Weights of a small sound classifier: trained on Morse code for random letters and digits, with fading, noise and interfering tones.
Rows from block 2, named by matrix and row number. Rows with one number belong to one channel. Each number is 200 + 40 x the weight over the matrix's rms, rounded and kept within 0 to 999. All counts start at 0.
# convs0: first width-11 conv, stride 2 (model.blocks.2.convs.0.weight, 112x96x11), inputs 78-83, a 11 kernel for each
# convs1: second width-11 conv (model.blocks.2.convs.1.weight, 112x112x11, transposed), outputs 78-83, a 11 kernel for each
convs0.63,212,219,262,251,220,199,205,156,209,204,200,183,196,193,219,221,245,265,230,249,205,209,230,260,89,47,62,157,179,264,306,242,201,183,163,193,194,183,180,149,164,183,207,211,190,208,155,71,96,113,61,141,212,303,295,157,176,188,174,165,190,210,185,212,208,166
convs1.63,182,207,241,238,201,151,172,106,156,189,190,229,224,210,91,134,182,188,152,183,164,186,156,216,207,213,180,219,198,183,170,156,165,163,191,265,233,134,210,190,189,163,236,239,257,212,141,173,133,101,164,165,200,201,249,179,223,173,198,188,178,200,220,266,288,285
convs0.64,228,224,233,246,220,225,227,182,165,158,141,249,233,179,169,188,178,219,214,227,237,210,206,290,315,311,314,189,149,109,205,152,242,210,202,154,176,212,208,239,235,190,169,171,130,228,207,250,304,244,143,205,121,228,182,215,222,225,242,240,226,158,202,142,162,203
convs1.64,186,128,142,197,274,175,202,199,250,155,181,110,143,197,219,243,129,174,222,222,227,206,215,199,110,131,174,223,191,195,187,294,231,252,256,99,223,240,211,224,257,226,119,157,183,211,196,225,178,162,207,242,201,239,265,217,263,241,274,215,164,214,157,159,181,220
convs0.65,248,174,208,154,165,175,224,170,127,142,173,236,190,217,201,196,175,212,227,231,277,233,225,224,88,26,105,210,254,227,218,247,152,173,190,183,225,217,241,193,168,178,139,180,157,192,262,145,217,221,178,186,186,278,276,176,187,188,206,191,236,156,191,164,193,208
convs1.65,239,260,229,167,221,246,208,175,220,187,200,174,159,203,163,216,192,239,213,165,169,186,243,224,155,205,235,156,249,230,201,183,279,172,189,165,131,217,200,184,175,228,227,199,158,190,189,205,241,197,275,233,228,155,182,186,187,209,198,191,207,210,207,179,181,166
convs0.66,223,230,228,219,165,188,162,175,196,159,129,245,214,263,217,219,225,192,190,225,272,210,202,183,166,81,130,122,188,190,251,102,181,179,198,199,188,168,195,207,179,230,177,256,156,192,173,157,138,130,133,175,156,181,131,188,206,195,179,164,166,182,190,214,213,162
convs1.66,228,233,178,189,207,230,221,183,172,192,232,179,220,220,233,193,226,266,267,181,150,185,156,146,140,205,153,215,201,140,163,199,180,226,164,110,177,206,195,192,225,246,195,201,184,226,238,227,206,197,221,212,223,210,170,199,220,220,194,192,249,188,191,168,160,138
convs0.67,282,282,218,228,209,198,132,141,171,166,141,215,180,203,182,183,175,191,215,236,235,209,180,125,99,128,186,224,231,255,247,219,167,188,189,212,170,135,143,121,131,180,176,214,263,223,154,161,164,159,172,268,275,255,253,209,216,210,165,163,188,157,227,213,191,207
convs1.67,207,242,208,199,234,220,233,175,223,190,180,123,176,217,227,220,243,215,228,213,235,210,142,153,176,194,191,219,204,182,212,218,178,171,158,163,161,184,219,175,186,167,226,191,154,175,226,216,234,260,217,229,216,179,156,239,212,200,219,245,203,189,175,135,153,175
convs0.68,249,247,289,269,212,203,171,221,226,191,202,235,226,232,240,246,270,240,238,193,164,194,207,222,162,156,73,41,95,127,206,182,187,187,186,181,169,142,172,173,177,168,189,216,185,199,126,94,39,105,148,141,193,204,142,188,170,191,146,189,182,189,169,204,186,192
convs1.68,235,180,203,230,174,101,67,110,202,221,214,235,188,134,148,181,184,125,169,189,178,161,159,151,206,229,167,182,169,192,196,186,190,205,196,219,201,196,142,174,206,208,215,211,216,197,166,170,156,140,155,135,170,141,139,118,144,146,145,185,185,230,265,298,343,280
convs0.69,198,174,133,177,222,188,237,223,199,139,141,229,202,189,163,142,99,65,152,209,255,214,271,160,180,101,118,112,212,193,157,159,131,127,145,129,121,153,217,176,171,181,165,137,228,203,206,228,243,125,144,127,77,191,170,230,188,206,206,230,220,194,196,184,202,199
convs1.69,217,199,155,158,198,233,207,202,168,182,218,242,259,201,212,183,236,193,216,172,225,246,268,212,97,190,208,205,203,211,153,250,184,202,170,95,142,283,237,120,133,281,251,157,229,282,249,226,207,204,330,221,202,235,168,206,226,255,230,284,246,219,202,168,238,175
convs0.70,216,220,244,244,242,212,187,244,214,227,193,207,128,139,152,190,208,228,233,197,181,139,146,119,225,203,182,193,198,177,170,157,171,221,195,208,182,194,204,165,227,197,151,131,267,220,195,247,171,167,134,228,121,164,174,243,194,228,214,229,193,213,215,163,154,167
convs1.70,187,143,131,154,189,233,307,247,223,158,142,125,147,149,216,249,219,234,231,227,217,222,124,168,200,134,168,231,229,204,183,189,203,217,203,225,192,166,241,255,183,131,193,191,155,216,214,214,194,179,196,247,255,229,182,240,202,196,209,207,236,192,205,201,189,144
convs0.71,220,190,223,210,217,182,170,183,227,220,229,155,125,165,150,184,221,228,202,238,152,173,120,237,284,239,200,256,252,195,154,231,174,165,177,162,166,154,200,185,180,206,196,181,164,106,236,179,177,152,236,236,283,224,232,150,175,125,117,129,185,170,156,205,210,174
convs1.71,185,199,184,169,181,194,216,165,200,236,171,114,160,198,195,181,222,179,192,221,210,218,149,180,195,137,160,167,187,184,194,161,205,179,192,218,158,179,195,247,167,177,193,210,162,175,158,210,206,227,202,228,279,201,207,202,254,230,212,227,200,215,187,188,191,127
convs0.72,162,211,226,215,195,182,157,157,176,231,197,145,136,199,202,198,195,235,228,230,185,177,278,289,156,107,92,193,81,143,177,199,185,142,188,240,210,219,167,176,120,131,142,152,246,257,193,173,93,219,62,119,200,191,191,221,272,213,196,201,174,230,208,200,155,171
convs1.72,187,214,216,179,168,122,167,192,182,226,241,186,214,215,172,181,203,173,222,257,239,252,132,153,224,172,143,189,182,216,231,176,183,202,201,218,185,152,189,230,180,175,149,176,183,206,238,240,249,193,137,198,258,252,305,226,275,208,290,260,223,199,214,162,137,131
convs0.73,211,207,222,198,243,219,216,233,225,226,222,197,231,245,230,259,209,203,161,198,209,215,171,90,39,50,75,80,143,108,125,171,171,116,129,174,123,93,134,138,146,129,164,139,139,155,42,122,66,100,122,96,140,155,163,168,206,226,202,185,180,203,201,152,197,184
convs1.73,183,203,203,223,203,190,223,166,188,231,221,268,223,225,222,197,205,150,182,181,211,212,190,163,175,170,207,243,192,174,199,212,214,167,148,209,200,186,170,146,155,177,198,218,228,205,206,195,187,212,196,170,181,196,205,193,155,215,229,242,151,186,216,235,214,223
convs0.74,188,217,199,166,143,163,222,164,191,206,227,205,180,237,248,209,202,174,125,132,141,166,170,133,53,91,172,241,277,209,205,256,184,169,153,145,189,201,199,247,236,221,234,235,230,201,93,112,78,276,270,277,284,241,267,256,233,199,182,232,231,251,226,263,231,218
convs1.74,180,167,166,224,217,237,220,111,112,167,111,166,175,182,192,153,125,95,90,106,188,171,179,158,201,235,233,214,209,185,175,130,99,213,198,241,231,197,147,170,155,168,153,172,235,213,230,176,170,154,78,131,151,171,182,237,199,197,159,114,118,102,110,142,162,191
convs0.75,234,223,233,209,173,147,156,158,175,200,118,225,153,190,187,184,202,195,230,197,213,237,173,177,177,202,187,195,207,258,250,198,165,204,210,203,221,177,163,187,181,221,209,182,146,206,199,195,134,129,154,196,222,150,100,125,129,123,164,191,121,143,163,167,198,180
convs1.75,182,215,275,256,199,175,209,186,180,194,193,120,181,236,252,212,200,207,228,181,157,208,138,131,144,166,169,191,167,140,175,183,190,179,123,161,189,198,182,218,208,166,153,217,170,181,188,186,200,220,218,198,227,205,171,196,238,239,237,236,204,218,195,192,147,159
convs0.76,198,180,219,188,146,186,197,206,140,149,131,225,203,259,238,196,154,148,181,234,205,216,178,297,229,140,192,186,199,154,197,176,178,253,222,211,216,227,245,222,226,234,199,226,238,248,281,153,230,183,176,177,110,253,173,187,198,203,157,120,168,118,155,147,172,162
convs1.76,174,157,141,166,218,206,193,186,203,152,172,203,183,183,204,219,128,202,218,194,195,221,203,158,162,186,209,206,185,123,168,160,168,253,219,158,225,238,192,225,210,246,158,202,172,190,225,242,209,200,269,215,252,202,230,259,243,215,211,217,210,182,144,140,115,105
convs0.77,216,197,216,157,156,138,209,204,211,180,180,185,215,213,216,227,162,150,184,195,236,222,184,270,212,180,192,257,227,233,191,104,98,223,225,226,237,223,237,249,267,240,236,236,169,176,247,196,191,180,279,252,121,128,103,142,182,155,155,161,133,181,159,158,121,156
convs1.77,189,128,84,153,172,188,190,214,157,208,121,167,172,128,213,172,175,252,204,211,200,134,206,201,214,241,186,153,214,170,203,181,194,229,259,197,190,206,229,158,212,254,141,165,213,181,146,204,176,221,205,174,196,191,160,264,253,260,235,244,268,223,196,198,171,126
convs0.78,196,196,143,194,209,232,245,218,205,231,228,191,212,152,93,83,111,133,181,194,181,189,183,175,178,304,284,226,101,148,159,67,98,188,184,158,160,167,222,205,223,194,205,205,164,209,203,189,289,246,148,92,107,140,101,218,242,227,219,175,163,156,174,183,167,166
convs1.78,77,190,166,95,208,160,127,170,203,209,190,195,153,173,196,175,171,145,211,228,212,196,198,217,186,158,234,175,147,253,154,202,200,227,260,215,175,217,216,192,221,242,200,179,254,240,193,226,208,193,224,255,158,228,258,235,267,246,277,227,188,188,198,205,193,173
convs0.79,164,136,136,152,186,179,161,159,178,176,168,196,195,199,167,179,173,192,207,203,248,217,139,90,107,203,205,193,253,229,185,192,246,153,171,163,139,184,122,97,113,139,155,180,170,138,119,192,243,188,147,149,156,163,159,185,189,166,213,206,240,276,246,185,197,183
convs1.79,162,227,271,209,193,214,221,220,193,251,268,210,207,208,238,157,207,164,170,208,223,223,200,260,179,174,228,221,228,258,208,226,258,198,210,179,171,180,180,206,189,183,187,194,231,188,202,204,191,193,208,212,206,229,204,206,197,185,160,174,196,212,168,182,234,169
convs0.80,120,165,205,172,167,183,202,197,193,246,211,273,259,276,243,279,249,262,271,274,231,217,204,216,137,280,235,246,206,158,185,182,207,139,149,145,185,171,182,153,135,132,171,135,80,175,109,213,231,232,203,186,153,159,213,141,129,161,229,262,245,192,238,198,263,245
convs1.80,149,214,268,227,229,190,213,259,223,208,234,202,208,159,177,123,160,172,175,192,161,170,222,238,190,130,238,190,135,181,169,157,235,188,173,197,167,191,202,218,224,189,172,181,201,178,202,175,162,166,153,142,143,186,201,198,213,198,194,161,150,172,194,220,261,242
convs0.81,196,219,252,250,169,154,180,225,236,211,183,253,210,208,223,210,229,181,121,141,162,198,235,353,266,122,99,188,270,309,280,166,103,168,159,162,194,157,169,174,188,194,181,208,166,271,293,207,84,150,179,324,290,262,201,203,230,199,185,194,180,207,219,230,215,226
convs1.81,163,145,183,165,158,187,114,147,194,192,152,187,203,133,174,117,137,116,115,221,206,216,197,185,184,268,148,154,210,203,143,207,154,177,228,275,213,219,254,221,151,156,183,261,150,159,126,84,90,139,119,144,236,200,214,222,213,211,217,226,179,201,207,177,161,202
convs0.82,199,214,209,236,234,185,189,196,218,214,175,210,196,147,147,162,162,168,165,121,191,206,138,199,222,192,153,70,91,134,203,234,163,183,156,150,182,169,196,207,208,261,213,253,130,175,212,231,187,175,157,126,184,266,203,180,161,169,185,142,159,186,167,178,171,171
convs1.82,184,120,223,207,194,196,143,137,144,139,179,190,197,178,186,148,190,144,185,226,230,255,204,228,224,148,158,241,124,196,228,218,162,197,172,232,212,186,207,199,225,147,182,265,236,223,187,182,178,224,197,228,222,147,197,200,255,268,219,231,185,140,149,175,120,134
convs0.83,193,179,232,215,234,224,233,223,235,193,160,208,212,190,191,192,191,201,177,189,202,198,208,201,217,191,195,221,220,202,206,213,210,99,118,158,158,208,193,196,204,216,199,209,194,165,201,209,166,207,209,192,194,223,237,228,280,283,317,280,263,234,229,192,191,183
convs1.83,224,187,171,162,221,207,225,206,191,181,199,184,188,197,174,204,185,200,225,207,227,243,166,231,238,180,191,219,213,237,213,254,241,229,213,191,181,202,205,235,185,166,189,219,156,212,244,236,188,177,191,191,201,210,194,145,146,133,152,150,188,195,186,197,185,185
convs0.84,138,209,171,123,139,160,183,187,186,191,217,205,202,177,201,177,201,192,172,180,134,134,193,200,65,195,234,344,363,282,256,257,153,161,191,190,173,160,149,152,162,180,240,205,222,225,160,154,101,186,279,247,269,197,227,164,190,150,200,160,203,228,216,239,205,188
convs1.84,175,180,160,197,177,208,199,147,184,220,212,172,178,177,189,147,92,152,86,186,193,149,170,140,161,226,215,211,195,207,144,115,111,229,194,238,218,126,163,147,131,151,216,226,213,187,170,114,94,83,94,145,170,134,148,251,223,194,175,192,176,154,134,159,187,243
convs0.85,155,116,117,151,123,173,152,164,168,144,131,205,207,206,188,209,234,203,228,225,232,230,213,168,187,171,172,231,238,212,235,149,162,182,163,155,172,174,191,163,152,150,134,139,204,197,147,137,151,134,217,251,208,177,144,206,232,233,234,199,243,255,258,230,249,204
convs1.85,216,244,228,199,182,241,231,200,230,190,236,197,196,187,151,193,185,193,179,219,205,191,242,168,194,216,238,190,217,176,193,232,142,178,158,167,196,179,195,223,167,207,145,174,211,201,170,175,197,197,209,180,207,173,160,191,191,188,164,172,155,128,158,181,216,186
convs0.86,256,182,175,162,218,201,202,206,168,180,222,223,174,180,159,151,140,177,247,190,235,209,201,116,200,301,260,231,154,109,87,160,125,177,185,204,208,205,225,280,205,213,196,188,199,142,196,234,300,235,183,178,180,200,188,246,216,197,214,178,154,153,177,182,163,172
convs1.86,102,192,159,105,187,149,135,173,241,212,169,182,110,153,173,196,169,138,219,229,227,182,223,256,198,182,196,173,163,220,167,204,216,227,269,207,200,210,208,175,181,199,234,151,211,209,184,222,208,158,205,219,159,191,232,268,220,240,309,264,196,247,191,180,185,180